{"dataset": "abstract colour fields from 500 small random pattern networks", "bias": "qkv", "parallel_block": false, "dropout": 0.1, "inner_norm": false, "drop_path": 0.05, "init": "xavier_uniform", "residual_init": "none", "muon_scale": "match_rms_adamw", "max_steps": 17400, "batch_size": 64, "epochs": 5.5, "warmup_steps": 870}
Rows from block 2 of a small autoregressive pixel model, named by matrix and row number. Rows with one number belong to one neuron. Each number is 200 + 40 x the weight over its row's rms, rounded and kept within 0 to 999. All counts start at 0.
Before each neuron's rows are labels from the 100 images, of 14976, where the neuron reaches its highest value: "top examples" is what is common among them. Only what is clearly more common there than usual is listed. The data: abstract colour fields from 500 small random pattern networks. In brackets: how many of the 100.
# fc1: MLP up (model.blocks.2.mlp.fc1.weight, 1024x256), inputs 129-171
# fc2: MLP down (model.blocks.2.mlp.fc2.weight, 256x1024, transposed), outputs 129-171

top examples: mostly blue (34)
fc1.570,213,222,184,269,248,204,160,251,202,164,213,174,205,238,172,102,258,131,229,179,199,252,297,156,232,223,245,250,140,184,175,235,178,136,138,186,185,175,243,269,190,213,233
fc2.570,150,202,208,219,177,251,190,208,242,196,187,146,196,124,233,254,202,295,177,108,271,167,177,189,237,176,225,166,149,221,165,254,130,147,230,237,217,236,144,294,168,164,193

top examples: mostly red (40)
fc1.651,121,162,140,205,163,232,199,194,207,154,186,133,241,167,110,245,200,215,157,240,245,295,217,149,196,187,121,147,158,217,109,184,238,221,218,180,207,207,206,189,159,195,164
fc2.651,268,175,199,160,226,174,196,279,197,224,185,169,144,226,266,177,193,172,242,199,210,94,263,282,218,203,224,215,208,214,239,208,210,191,176,211,160,220,171,141,281,189,180

top examples: mostly green (30)
fc1.128,158,189,201,235,216,195,224,217,173,142,234,116,130,255,240,190,164,119,186,176,152,185,227,145,198,198,267,211,261,187,232,203,200,180,205,222,265,232,231,193,122,164,257
fc2.128,237,218,228,205,197,141,135,164,219,179,207,281,186,238,204,231,143,192,200,213,237,276,123,234,287,206,218,177,204,245,209,186,190,161,242,212,170,206,105,181,213,246,194

top examples: mostly red (31)
fc1.324,238,185,267,164,181,294,240,223,197,142,239,256,74,228,179,226,241,218,208,255,222,179,187,204,282,187,290,269,169,152,163,191,207,170,165,254,152,156,136,213,175,214,203
fc2.324,161,165,175,240,169,145,100,187,195,221,180,96,206,165,241,163,191,191,169,130,127,153,149,299,217,183,145,176,219,189,162,221,245,183,177,125,202,216,243,213,186,215,213

top examples: fine detail (48)
fc1.277,212,209,247,177,185,171,222,217,329,236,202,162,251,208,287,227,214,170,196,157,249,191,173,247,203,226,239,218,212,288,234,207,152,159,168,220,186,212,150,177,225,195,255
fc2.277,196,281,155,177,136,171,208,226,208,282,197,216,154,207,208,194,289,271,116,218,165,179,156,180,179,189,172,167,172,171,216,170,274,216,200,196,290,284,197,203,229,205,103

top examples: dark (26)
fc1.400,192,269,214,192,239,224,193,195,131,171,195,159,175,212,197,222,198,110,114,179,183,226,232,168,224,213,244,176,196,121,199,211,140,238,211,199,188,241,214,226,151,135,183
fc2.400,278,199,176,222,174,184,208,172,197,262,237,234,155,190,210,186,112,142,186,205,141,257,204,183,230,166,197,180,186,243,203,195,230,235,249,224,201,209,210,183,232,190,215

top examples: fine detail (35)
fc1.345,280,203,224,189,155,219,209,187,267,205,230,196,240,229,193,192,219,264,281,186,210,234,188,255,274,224,203,288,159,138,231,228,208,198,94,205,147,150,140,177,189,256,234
fc2.345,249,268,177,259,227,215,227,215,171,189,221,201,162,128,185,174,182,242,156,237,204,177,152,176,136,153,187,179,266,216,284,138,119,204,277,158,171,224,225,231,186,191,224

top examples: dark (49); smooth (31)
fc1.135,189,224,184,197,206,210,188,213,198,212,222,203,222,178,191,212,255,240,146,164,158,314,228,198,292,129,180,226,228,193,211,179,184,240,202,142,210,143,214,175,164,152,113
fc2.135,174,242,185,177,184,185,201,213,212,173,195,214,195,159,246,228,242,163,231,176,175,69,249,169,294,219,149,187,271,235,200,218,229,232,206,308,201,226,215,200,166,231,253

top examples: mostly red (45)
fc1.730,193,183,164,229,238,208,262,106,169,222,248,139,153,187,254,181,179,219,190,217,231,177,223,163,135,226,257,199,114,182,168,235,283,213,194,174,158,212,242,171,205,213,170
fc2.730,227,179,278,141,230,166,73,183,171,214,195,259,225,191,142,218,205,232,150,219,195,234,211,199,194,213,105,262,246,215,137,188,174,202,253,142,222,265,191,194,165,179,224

top examples: mostly green (52); smooth (34)
fc1.487,248,211,267,235,133,229,240,125,222,282,227,171,201,165,231,242,228,184,258,218,117,208,239,102,189,205,225,161,190,197,218,205,232,183,67,271,197,212,196,307,289,191,264
fc2.487,165,181,194,237,261,236,253,266,129,173,189,191,183,197,171,179,244,189,193,220,139,194,163,228,121,157,296,260,246,240,218,202,229,302,232,162,200,207,207,205,267,236,113

top examples: dark (30)
fc1.87,189,195,160,227,246,259,121,238,177,177,250,170,165,157,179,179,152,229,193,306,211,203,238,218,228,268,210,90,242,228,206,184,191,176,184,251,143,207,203,181,303,207,226
fc2.87,203,184,223,230,152,190,175,175,222,154,109,180,187,239,197,197,203,218,171,217,278,209,145,213,281,216,166,189,198,198,206,132,195,273,238,120,245,157,227,168,257,262,180

top examples: mostly blue (39)
fc1.469,233,223,202,184,175,225,233,224,226,212,175,131,241,212,186,264,256,227,242,257,152,147,218,234,215,233,241,154,177,120,239,211,149,151,221,201,263,204,270,158,178,171,158
fc2.469,146,202,246,177,91,193,242,179,222,302,194,244,215,184,173,195,222,235,194,181,198,285,259,165,191,169,176,241,216,249,219,218,163,185,236,242,228,211,133,151,218,244,183

top examples: mostly blue (32)
fc1.425,219,163,155,204,177,231,220,256,214,200,255,204,234,205,220,148,172,134,318,189,235,265,238,165,227,237,165,258,157,145,154,166,257,253,227,183,219,209,176,215,215,164,164
fc2.425,143,189,215,213,226,232,217,199,143,127,153,236,114,229,214,321,186,161,188,196,155,193,237,279,205,128,258,236,193,206,208,227,155,179,145,191,175,203,268,178,213,179,249

top examples: dark (40); mostly red (36)
fc1.303,208,191,207,271,178,162,262,244,164,208,201,107,216,223,269,153,145,173,224,163,199,194,260,168,191,236,258,194,197,153,164,191,176,145,173,207,161,249,257,170,160,238,224
fc2.303,265,191,180,199,217,194,187,219,235,163,187,228,141,192,244,247,201,246,242,186,133,233,270,208,172,147,175,195,196,223,259,160,293,151,188,223,222,228,189,156,193,186,236

top examples: smooth (31)
fc1.668,150,166,258,148,161,112,253,220,208,218,243,201,137,205,210,211,179,282,212,232,235,185,214,158,195,187,208,167,188,207,222,184,181,131,251,123,215,121,193,194,185,257,216
fc2.668,239,105,139,242,252,242,203,141,270,148,193,230,204,183,222,182,212,90,225,166,136,164,193,224,215,216,130,246,205,233,209,153,238,202,214,244,185,213,193,173,206,161,199

top examples: fine detail (43)
fc1.392,302,229,231,267,112,151,196,201,158,230,155,239,181,218,186,212,176,225,184,205,228,156,135,178,176,221,202,147,202,199,155,172,157,181,176,209,157,220,239,173,179,194,200
fc2.392,129,232,248,230,273,188,185,114,246,209,179,222,260,229,150,159,189,151,177,229,195,124,250,149,223,245,200,338,251,256,255,177,213,199,180,209,196,257,200,221,286,131,212

top examples: smooth (28)
fc1.171,222,173,166,191,208,188,224,193,254,161,205,152,131,137,243,253,171,208,163,168,229,270,240,206,142,199,154,146,229,300,126,201,124,152,163,180,214,208,203,177,163,211,117
fc2.171,207,293,202,177,260,265,182,187,171,202,199,252,211,260,227,237,162,172,225,205,199,163,164,174,152,233,210,197,217,149,175,177,214,244,254,244,222,189,147,269,185,216,320

top examples: dark (36); smooth (32)
fc1.99,180,155,205,171,207,225,220,255,181,205,234,206,151,192,255,199,245,259,220,153,147,186,197,197,184,325,246,126,184,149,229,192,231,197,207,242,154,245,203,166,121,258,228
fc2.99,198,309,203,243,153,234,200,214,202,287,231,190,200,182,157,225,210,183,216,151,239,222,189,201,138,131,192,189,177,188,150,180,205,212,241,244,187,171,212,251,248,173,209

top examples: mostly red (32)
fc1.715,233,164,189,190,225,167,161,214,167,230,175,193,246,200,157,157,222,212,216,206,171,218,159,175,184,211,234,157,238,218,197,217,152,244,212,216,179,283,222,191,126,211,176
fc2.715,237,178,187,182,137,230,144,103,216,157,193,204,262,185,219,203,138,222,212,200,265,286,211,183,212,110,151,256,146,227,212,129,193,184,186,130,191,177,221,175,220,141,257

top examples: fine detail (45)
fc1.297,204,182,218,150,250,194,207,129,192,197,176,118,159,165,175,237,179,111,122,220,199,252,141,177,173,203,214,213,235,159,219,237,177,219,240,223,304,234,167,178,118,205,248
fc2.297,196,198,175,283,204,191,228,224,124,203,223,272,226,244,186,212,210,239,191,240,209,164,168,260,146,187,198,201,159,189,139,223,284,204,171,197,141,217,292,174,255,195,223

top examples: mostly red (32); mostly green (32); smooth (27)
fc1.619,172,239,220,186,234,166,187,183,206,166,224,219,185,153,193,175,295,193,229,213,190,208,183,220,114,173,256,135,223,202,210,169,234,111,195,227,183,216,191,212,153,280,185
fc2.619,211,159,196,211,164,189,199,222,218,216,206,126,174,262,218,279,184,230,221,203,207,212,200,77,207,156,230,170,186,201,175,198,236,247,185,206,205,140,170,152,247,222,186

top examples: fine detail (42)
fc1.625,238,154,238,202,138,208,186,157,186,173,230,171,169,247,218,142,252,289,249,262,209,170,184,172,188,251,141,196,189,135,191,222,186,229,182,120,216,129,331,197,205,214,248
fc2.625,159,216,183,156,192,130,253,246,241,235,160,223,175,166,186,217,209,202,227,167,120,252,162,238,213,204,206,201,279,281,234,124,225,289,214,186,209,202,123,254,240,189,232

top examples: dark (26)
fc1.386,201,208,195,149,194,186,237,225,258,213,212,155,190,220,250,172,211,217,163,224,282,234,244,108,248,174,153,181,175,209,218,237,201,236,246,225,209,198,192,151,289,142,231
fc2.386,143,252,216,219,207,241,197,256,161,233,267,187,162,157,270,183,133,223,170,202,176,189,263,159,114,195,182,258,235,169,239,199,204,230,207,182,216,196,226,231,214,183,210

top examples: fine detail (39)
fc1.237,204,253,178,159,171,164,151,216,192,233,140,238,211,223,165,159,160,190,249,144,237,213,247,222,226,202,195,225,302,206,153,230,242,251,152,174,226,208,148,153,262,290,279
fc2.237,227,143,226,271,250,246,219,208,159,163,155,183,168,155,162,223,266,214,212,216,187,185,168,193,182,217,162,197,193,255,161,185,172,242,239,197,251,190,227,176,189,225,153

top examples: mostly green (46); dark (28)
fc1.203,300,193,228,151,183,165,189,240,153,254,176,155,171,159,186,122,165,228,171,135,245,201,209,205,233,206,286,190,214,205,234,213,200,215,166,201,194,160,188,162,248,137,217
fc2.203,194,253,191,129,184,201,197,138,206,274,183,180,179,148,215,150,225,208,150,211,225,268,201,136,220,160,202,159,188,144,218,240,200,202,286,236,134,209,235,194,327,241,114

top examples: smooth (50)
fc1.254,92,192,201,235,261,236,158,221,215,175,103,210,123,201,199,115,238,215,192,166,188,205,178,219,190,253,202,136,221,194,194,203,251,206,215,208,204,234,170,239,195,230,196
fc2.254,278,146,181,128,140,204,212,177,179,188,240,264,299,192,142,252,277,220,224,234,221,171,136,229,184,152,197,164,194,224,185,154,241,203,195,183,261,146,219,191,163,199,159

top examples: smooth (66); bright (31)
fc1.695,141,196,248,266,209,256,203,236,219,244,277,210,223,188,229,183,158,182,212,309,166,221,224,194,278,191,168,228,195,165,205,218,210,186,218,140,132,149,260,197,240,257,164
fc2.695,173,281,208,161,180,165,158,231,198,194,202,277,118,166,178,190,176,163,233,163,214,203,252,174,282,231,187,236,288,228,210,202,211,247,209,216,215,306,161,207,252,192,226

top examples: bright (25)
fc1.507,180,170,253,190,177,105,268,245,210,200,189,172,276,243,223,236,129,196,140,223,176,215,165,220,203,154,159,212,201,150,199,127,188,167,188,195,215,221,131,195,234,151,268
fc2.507,193,273,135,146,158,223,211,142,130,96,156,152,201,198,196,192,231,167,207,168,203,175,254,206,244,205,296,180,200,197,240,198,206,261,131,191,196,251,202,176,221,206,178

top examples: mostly red (31); dark (25)
fc1.635,122,163,213,226,140,252,187,167,248,214,239,227,160,207,169,134,147,250,182,223,198,206,162,127,188,211,171,171,100,196,204,116,216,199,239,249,177,143,214,144,179,161,175
fc2.635,251,222,196,185,189,192,158,185,75,234,175,189,152,240,217,211,242,150,177,182,199,215,213,213,161,224,167,222,195,255,144,184,245,281,184,251,225,227,161,191,198,202,217

top examples: bright (27)
fc1.709,215,189,216,139,234,173,160,236,209,274,172,168,216,213,149,214,208,201,221,234,182,209,281,210,119,171,226,188,174,173,204,261,160,179,254,170,240,238,246,147,191,183,173
fc2.709,230,167,225,212,200,225,248,109,207,223,220,192,243,223,303,209,173,189,187,138,232,200,209,206,160,208,144,190,227,201,136,251,175,236,163,209,230,177,220,214,200,151,197

top examples: mostly green (54); smooth (47)
fc1.143,197,149,224,262,139,234,192,141,190,230,243,245,230,265,209,209,204,141,246,218,230,217,185,184,216,186,211,194,240,188,195,204,160,211,282,231,231,221,188,225,243,160,202
fc2.143,226,163,175,216,177,184,189,176,275,140,180,147,183,210,152,149,191,227,208,265,175,247,211,211,217,214,232,235,266,313,245,272,202,227,202,170,188,208,281,219,268,182,201

top examples: mostly green (30); smooth (28)
fc1.589,270,99,216,169,214,205,208,162,203,234,229,247,177,157,156,230,245,116,183,200,193,201,227,139,211,175,211,248,110,197,247,218,105,232,267,265,227,211,237,287,194,212,269
fc2.589,105,258,211,203,146,195,171,252,170,176,188,186,185,216,160,123,191,291,246,161,279,191,176,259,160,161,158,161,219,182,258,130,197,152,168,126,225,179,187,236,259,201,169

top examples: smooth (40); mostly green (32)
fc1.528,196,219,215,240,249,208,205,221,173,268,227,196,182,228,204,221,185,167,220,144,236,163,218,211,197,158,137,270,197,208,172,107,221,226,179,167,222,287,181,216,179,168,216
fc2.528,178,232,170,201,268,166,195,188,219,211,224,255,243,102,166,184,227,265,235,228,171,203,247,185,274,216,198,127,119,147,204,165,206,204,189,257,183,124,187,279,224,222,182

top examples: mostly blue (63)
fc1.576,167,243,198,209,167,136,161,209,179,183,126,207,252,132,194,187,213,170,208,165,173,195,265,257,216,209,176,199,102,171,198,246,261,181,221,215,159,221,219,196,166,190,211
fc2.576,253,169,131,151,154,236,179,170,236,223,213,212,169,294,150,214,193,222,199,265,202,172,178,239,217,277,228,144,237,214,169,246,192,261,177,204,250,213,115,247,260,157,202

top examples: mostly red (38)
fc1.116,209,215,214,265,218,163,229,208,189,233,241,144,146,125,195,184,206,165,222,168,165,218,247,145,131,143,250,148,166,254,205,156,150,205,158,169,143,177,184,120,221,203,234
fc2.116,177,225,215,197,212,258,164,108,143,209,178,252,197,179,209,226,287,173,169,256,132,171,162,177,283,179,202,265,323,206,202,233,222,212,267,240,218,237,185,173,168,215,189

top examples: fine detail (40)
fc1.348,174,131,260,187,120,192,177,183,273,235,219,193,242,136,179,263,156,207,194,225,229,151,199,138,189,225,168,205,219,214,196,205,245,244,202,161,134,185,239,255,172,264,225
fc2.348,208,185,189,263,141,206,179,239,153,195,259,187,244,157,194,148,261,178,187,258,135,171,157,266,203,267,226,162,175,269,219,197,174,202,164,225,218,263,207,175,170,176,220

top examples: bright (31)
fc1.479,235,180,151,235,193,224,209,170,294,281,180,252,202,241,201,209,276,200,177,162,208,223,256,188,171,244,248,90,189,205,211,245,169,93,273,218,215,172,200,182,125,241,160
fc2.479,154,199,185,194,171,161,156,250,223,184,192,148,174,201,146,145,162,206,240,202,213,169,177,241,153,149,116,256,253,266,207,157,126,248,162,154,200,205,108,270,277,173,183

top examples: mostly green (33); smooth (27)
fc1.464,221,216,211,204,267,184,168,180,158,155,215,159,182,174,203,225,245,173,119,167,257,189,181,183,188,200,175,229,184,218,228,219,224,194,211,192,252,194,156,227,216,133,191
fc2.464,185,166,190,193,165,232,198,236,137,267,120,241,179,133,218,236,199,153,288,201,146,184,203,258,177,204,268,265,198,246,170,175,173,250,221,168,164,179,193,250,261,238,185

top examples: dark (36); smooth (36); mostly red (34)
fc1.538,216,205,214,257,173,224,206,196,222,166,254,171,287,163,122,189,193,153,160,221,187,158,182,234,234,233,242,275,194,223,207,211,173,268,163,291,179,245,151,228,236,209,119
fc2.538,118,230,196,200,209,157,194,208,189,280,197,230,269,258,211,153,264,291,249,182,254,144,233,130,160,198,147,207,159,205,177,168,236,217,213,133,190,191,296,163,161,168,186

top examples: mostly green (44)
fc1.394,226,226,218,159,173,223,222,195,205,286,158,194,193,207,212,108,156,230,218,155,230,236,233,233,254,227,145,220,230,244,221,169,237,205,160,269,240,193,208,206,143,152,151
fc2.394,163,211,172,232,184,227,148,165,131,160,213,199,278,253,143,231,202,190,267,216,172,136,161,168,240,226,192,186,212,233,165,218,147,249,142,160,137,251,261,234,275,210,216

top examples: mostly red (33)
fc1.364,183,143,111,232,223,213,159,207,135,201,289,192,213,226,233,150,201,141,184,186,218,200,200,221,188,258,178,111,104,284,102,196,232,180,189,208,179,236,227,166,195,156,207
fc2.364,198,232,248,200,226,237,196,245,267,220,187,182,210,142,239,210,169,207,247,188,171,227,229,246,213,167,248,219,207,283,203,179,150,213,197,213,208,192,128,226,243,259,211

top examples: mostly red (29)
fc1.652,155,249,233,218,220,172,188,202,184,167,172,168,231,206,149,173,121,142,167,203,249,196,259,163,249,215,215,221,143,184,219,176,192,174,179,245,188,184,192,220,197,209,135
fc2.652,169,136,195,230,221,255,209,116,229,210,201,207,298,155,258,221,179,246,227,219,227,193,232,180,129,137,212,156,272,162,197,243,182,214,181,203,218,273,137,246,200,140,192

top examples: mostly green (34)
fc1.758,211,254,241,178,224,165,253,172,186,211,182,164,210,209,193,200,190,158,264,201,200,212,177,230,220,274,128,128,166,179,173,157,205,200,158,198,218,154,224,178,233,261,181
fc2.758,223,157,177,237,200,212,206,184,261,227,173,216,248,168,263,204,172,206,194,143,211,146,263,139,176,125,248,243,175,185,250,206,158,159,176,166,201,244,181,212,212,192,195

top examples: dark (57)
fc1.708,218,241,209,193,135,220,227,214,250,142,115,189,206,197,180,202,265,160,164,163,215,233,201,222,212,110,226,191,219,183,236,192,230,155,142,177,178,193,180,259,248,189,249
fc2.708,187,213,160,139,227,170,295,103,216,219,194,227,300,133,175,183,118,229,215,197,228,218,211,189,234,200,200,252,228,210,160,184,192,200,275,208,140,190,144,230,247,240,200

top examples: fine detail (41)
fc1.257,221,151,230,259,150,152,236,181,208,197,174,255,155,132,242,258,239,156,170,242,182,200,262,234,213,238,137,182,252,216,158,201,157,181,209,205,309,230,183,187,157,215,233
fc2.257,200,300,182,173,192,193,138,141,259,234,155,203,264,219,148,200,186,261,204,169,193,222,156,187,191,139,189,234,171,231,200,251,176,199,220,184,147,196,249,181,217,180,202

top examples: fine detail (40)
fc1.545,140,246,239,260,168,207,184,171,196,207,132,251,237,241,149,179,163,165,215,200,272,206,194,175,147,197,101,218,266,183,184,237,273,239,126,159,248,215,279,255,203,231,173
fc2.545,237,202,140,147,215,161,200,218,255,197,219,159,146,140,246,305,211,177,181,195,131,250,226,234,250,267,211,181,197,183,210,176,198,161,230,205,222,242,201,219,131,235,237

top examples: fine detail (45)
fc1.432,219,245,223,177,191,176,182,147,244,202,229,214,206,266,233,178,215,216,220,169,242,215,162,158,160,231,241,78,209,209,251,257,220,227,174,178,264,216,226,202,161,226,238
fc2.432,200,197,145,236,261,243,185,210,164,224,152,190,197,105,118,156,214,233,231,184,178,202,252,262,260,232,170,248,140,202,193,143,204,163,236,113,174,150,160,181,217,186,181

top examples: mostly green (42); bright (26)
fc1.340,157,168,231,151,238,179,278,181,246,308,243,164,253,211,248,196,235,137,190,189,206,142,238,254,163,240,148,215,159,177,224,208,161,220,163,212,213,206,162,233,164,152,206
fc2.340,182,257,217,209,220,263,178,222,115,202,130,119,246,175,176,190,149,229,221,194,203,230,220,205,242,253,125,145,219,231,229,165,196,226,196,235,177,180,215,120,215,144,236

top examples: mostly green (38)
fc1.68,222,259,146,246,225,285,229,218,294,211,179,181,200,173,235,216,151,193,197,197,210,210,193,222,153,230,155,231,268,199,173,235,221,232,180,250,233,190,134,230,264,222,213
fc2.68,143,207,249,246,177,162,233,220,161,223,243,268,171,162,174,199,260,178,219,230,126,203,225,149,147,279,267,124,166,231,285,282,164,179,154,163,196,233,274,196,266,186,186

top examples: smooth (32)
fc1.326,223,176,250,200,288,82,205,196,223,193,198,152,207,173,193,147,236,277,145,253,183,247,202,207,165,201,250,182,215,248,211,172,258,136,179,241,161,240,299,161,232,163,241
fc2.326,229,250,105,130,253,237,164,156,117,216,236,194,218,235,158,175,189,188,238,158,204,151,238,166,170,172,225,141,208,140,237,212,195,218,163,124,182,243,227,194,232,172,132

top examples: mostly blue (31); mostly red (29)
fc1.123,177,187,188,260,258,233,203,148,252,242,198,189,203,275,203,221,266,242,187,154,247,233,205,233,205,211,285,193,204,154,239,278,198,175,282,199,194,186,167,184,222,225,203
fc2.123,211,160,168,224,178,129,157,220,200,238,257,257,238,172,190,192,113,322,240,242,168,247,186,170,213,182,179,213,193,144,172,167,182,242,173,278,241,182,226,197,169,151,270

top examples: mostly green (33)
fc1.688,253,219,255,183,196,204,208,242,192,183,154,162,127,137,187,157,199,242,231,247,247,237,194,167,153,215,169,174,219,180,160,236,220,237,218,197,250,192,183,156,165,168,204
fc2.688,150,183,184,230,198,228,254,228,196,244,216,188,214,147,221,240,162,237,175,209,182,198,216,213,176,243,237,214,217,165,214,207,167,225,289,185,171,189,176,126,214,183,196

top examples: dark (40)
fc1.69,174,149,234,262,174,224,216,182,157,163,231,172,198,236,181,195,187,202,174,164,194,204,191,161,179,212,120,184,213,219,178,216,201,140,213,226,201,259,174,161,220,167,262
fc2.69,164,203,256,227,181,207,174,172,218,195,200,135,116,232,224,177,275,234,184,172,202,142,139,269,177,207,234,204,192,323,259,173,228,221,192,200,120,231,203,186,158,242,231

top examples: mostly red (28)
fc1.382,258,218,246,241,237,222,217,225,171,255,214,184,176,241,212,218,177,256,113,145,229,158,249,149,178,231,234,177,160,215,300,207,164,174,161,257,184,201,187,179,230,225,242
fc2.382,207,266,146,134,200,263,241,132,225,168,275,202,203,222,215,203,230,119,144,194,107,244,171,214,193,186,117,244,190,159,151,196,230,185,140,193,234,177,206,181,238,158,273

top examples: fine detail (35)
fc1.274,220,235,174,149,254,164,244,260,293,187,188,153,174,239,219,184,181,218,170,253,142,227,192,222,200,169,244,246,238,177,115,181,224,197,223,247,234,208,220,257,221,221,238
fc2.274,187,201,111,249,124,173,211,198,212,182,198,270,211,150,166,239,212,161,260,214,188,244,207,154,101,189,139,127,223,276,196,233,151,253,255,268,171,221,116,134,158,189,281

top examples: mostly red (73)
fc1.188,225,272,210,166,194,207,162,197,149,293,277,189,216,192,234,156,142,196,210,168,162,174,113,181,163,150,261,160,187,178,191,171,198,245,218,249,259,135,173,192,228,194,231
fc2.188,187,202,160,157,263,225,186,216,167,177,167,194,188,190,242,158,180,228,153,167,191,273,232,218,191,274,156,227,233,164,220,143,172,239,174,234,184,157,173,193,192,79,215

top examples: smooth (56); mostly green (48)
fc1.558,212,216,260,222,206,125,195,168,199,225,208,121,166,172,195,205,198,212,197,210,233,172,205,138,169,208,248,199,218,197,194,163,151,234,247,208,236,176,184,198,212,140,155
fc2.558,180,205,216,152,237,201,200,252,169,186,161,257,228,209,200,249,235,205,253,198,211,66,211,169,205,190,163,202,170,141,196,158,209,150,206,160,209,227,189,259,234,213,228

top examples: mostly green (59); smooth (49)
fc1.331,233,190,185,201,226,187,223,189,152,191,204,233,185,165,221,132,169,195,162,202,238,132,210,212,243,198,195,191,190,227,186,125,129,242,204,229,267,214,267,237,232,217,203
fc2.331,162,124,204,173,233,205,152,256,186,213,208,206,244,154,205,228,245,235,231,223,181,282,198,252,166,266,195,215,181,188,229,182,170,213,222,225,167,154,122,192,184,174,203

top examples: dark (56); mostly green (37); smooth (33)
fc1.716,161,190,235,251,134,257,142,211,201,267,165,223,189,224,211,225,159,128,81,177,222,203,234,236,179,191,244,192,113,189,179,185,147,204,238,265,124,174,151,114,225,230,114
fc2.716,203,219,135,186,213,105,187,189,167,195,241,208,131,177,229,194,302,244,249,161,179,250,170,161,215,169,167,201,239,194,270,141,180,261,192,192,225,219,222,186,219,232,182

top examples: mostly blue (31)
fc1.184,217,142,234,180,237,233,209,188,172,248,230,216,180,195,181,210,163,258,161,203,194,198,196,245,241,208,169,128,203,119,235,240,175,264,187,178,158,150,180,164,186,237,219
fc2.184,174,194,150,270,119,194,159,242,191,236,200,178,258,153,167,212,238,232,171,209,250,190,170,269,188,176,169,176,108,213,189,148,228,184,185,255,170,201,261,171,189,125,194

top examples: mostly green (46); smooth (45)
fc1.283,276,142,234,170,170,166,182,250,244,231,204,213,214,257,183,175,256,184,172,195,219,189,200,174,267,176,210,133,176,200,198,176,148,130,237,216,238,229,208,294,256,242,239
fc2.283,235,209,189,139,214,267,229,241,144,197,107,181,206,169,217,254,238,206,272,215,268,195,170,172,207,167,176,298,203,228,148,211,207,208,165,232,163,239,191,163,148,175,225

top examples: mostly red (32)
fc1.46,194,209,244,109,214,226,270,248,111,226,160,135,256,208,174,207,226,228,183,210,167,288,249,186,221,240,156,225,203,168,201,240,228,254,141,187,276,281,211,211,170,205,189
fc2.46,218,300,174,219,208,203,193,210,183,223,137,183,201,247,223,254,94,170,203,199,224,254,206,216,116,225,232,199,167,282,196,242,219,143,209,215,137,175,140,159,215,229,215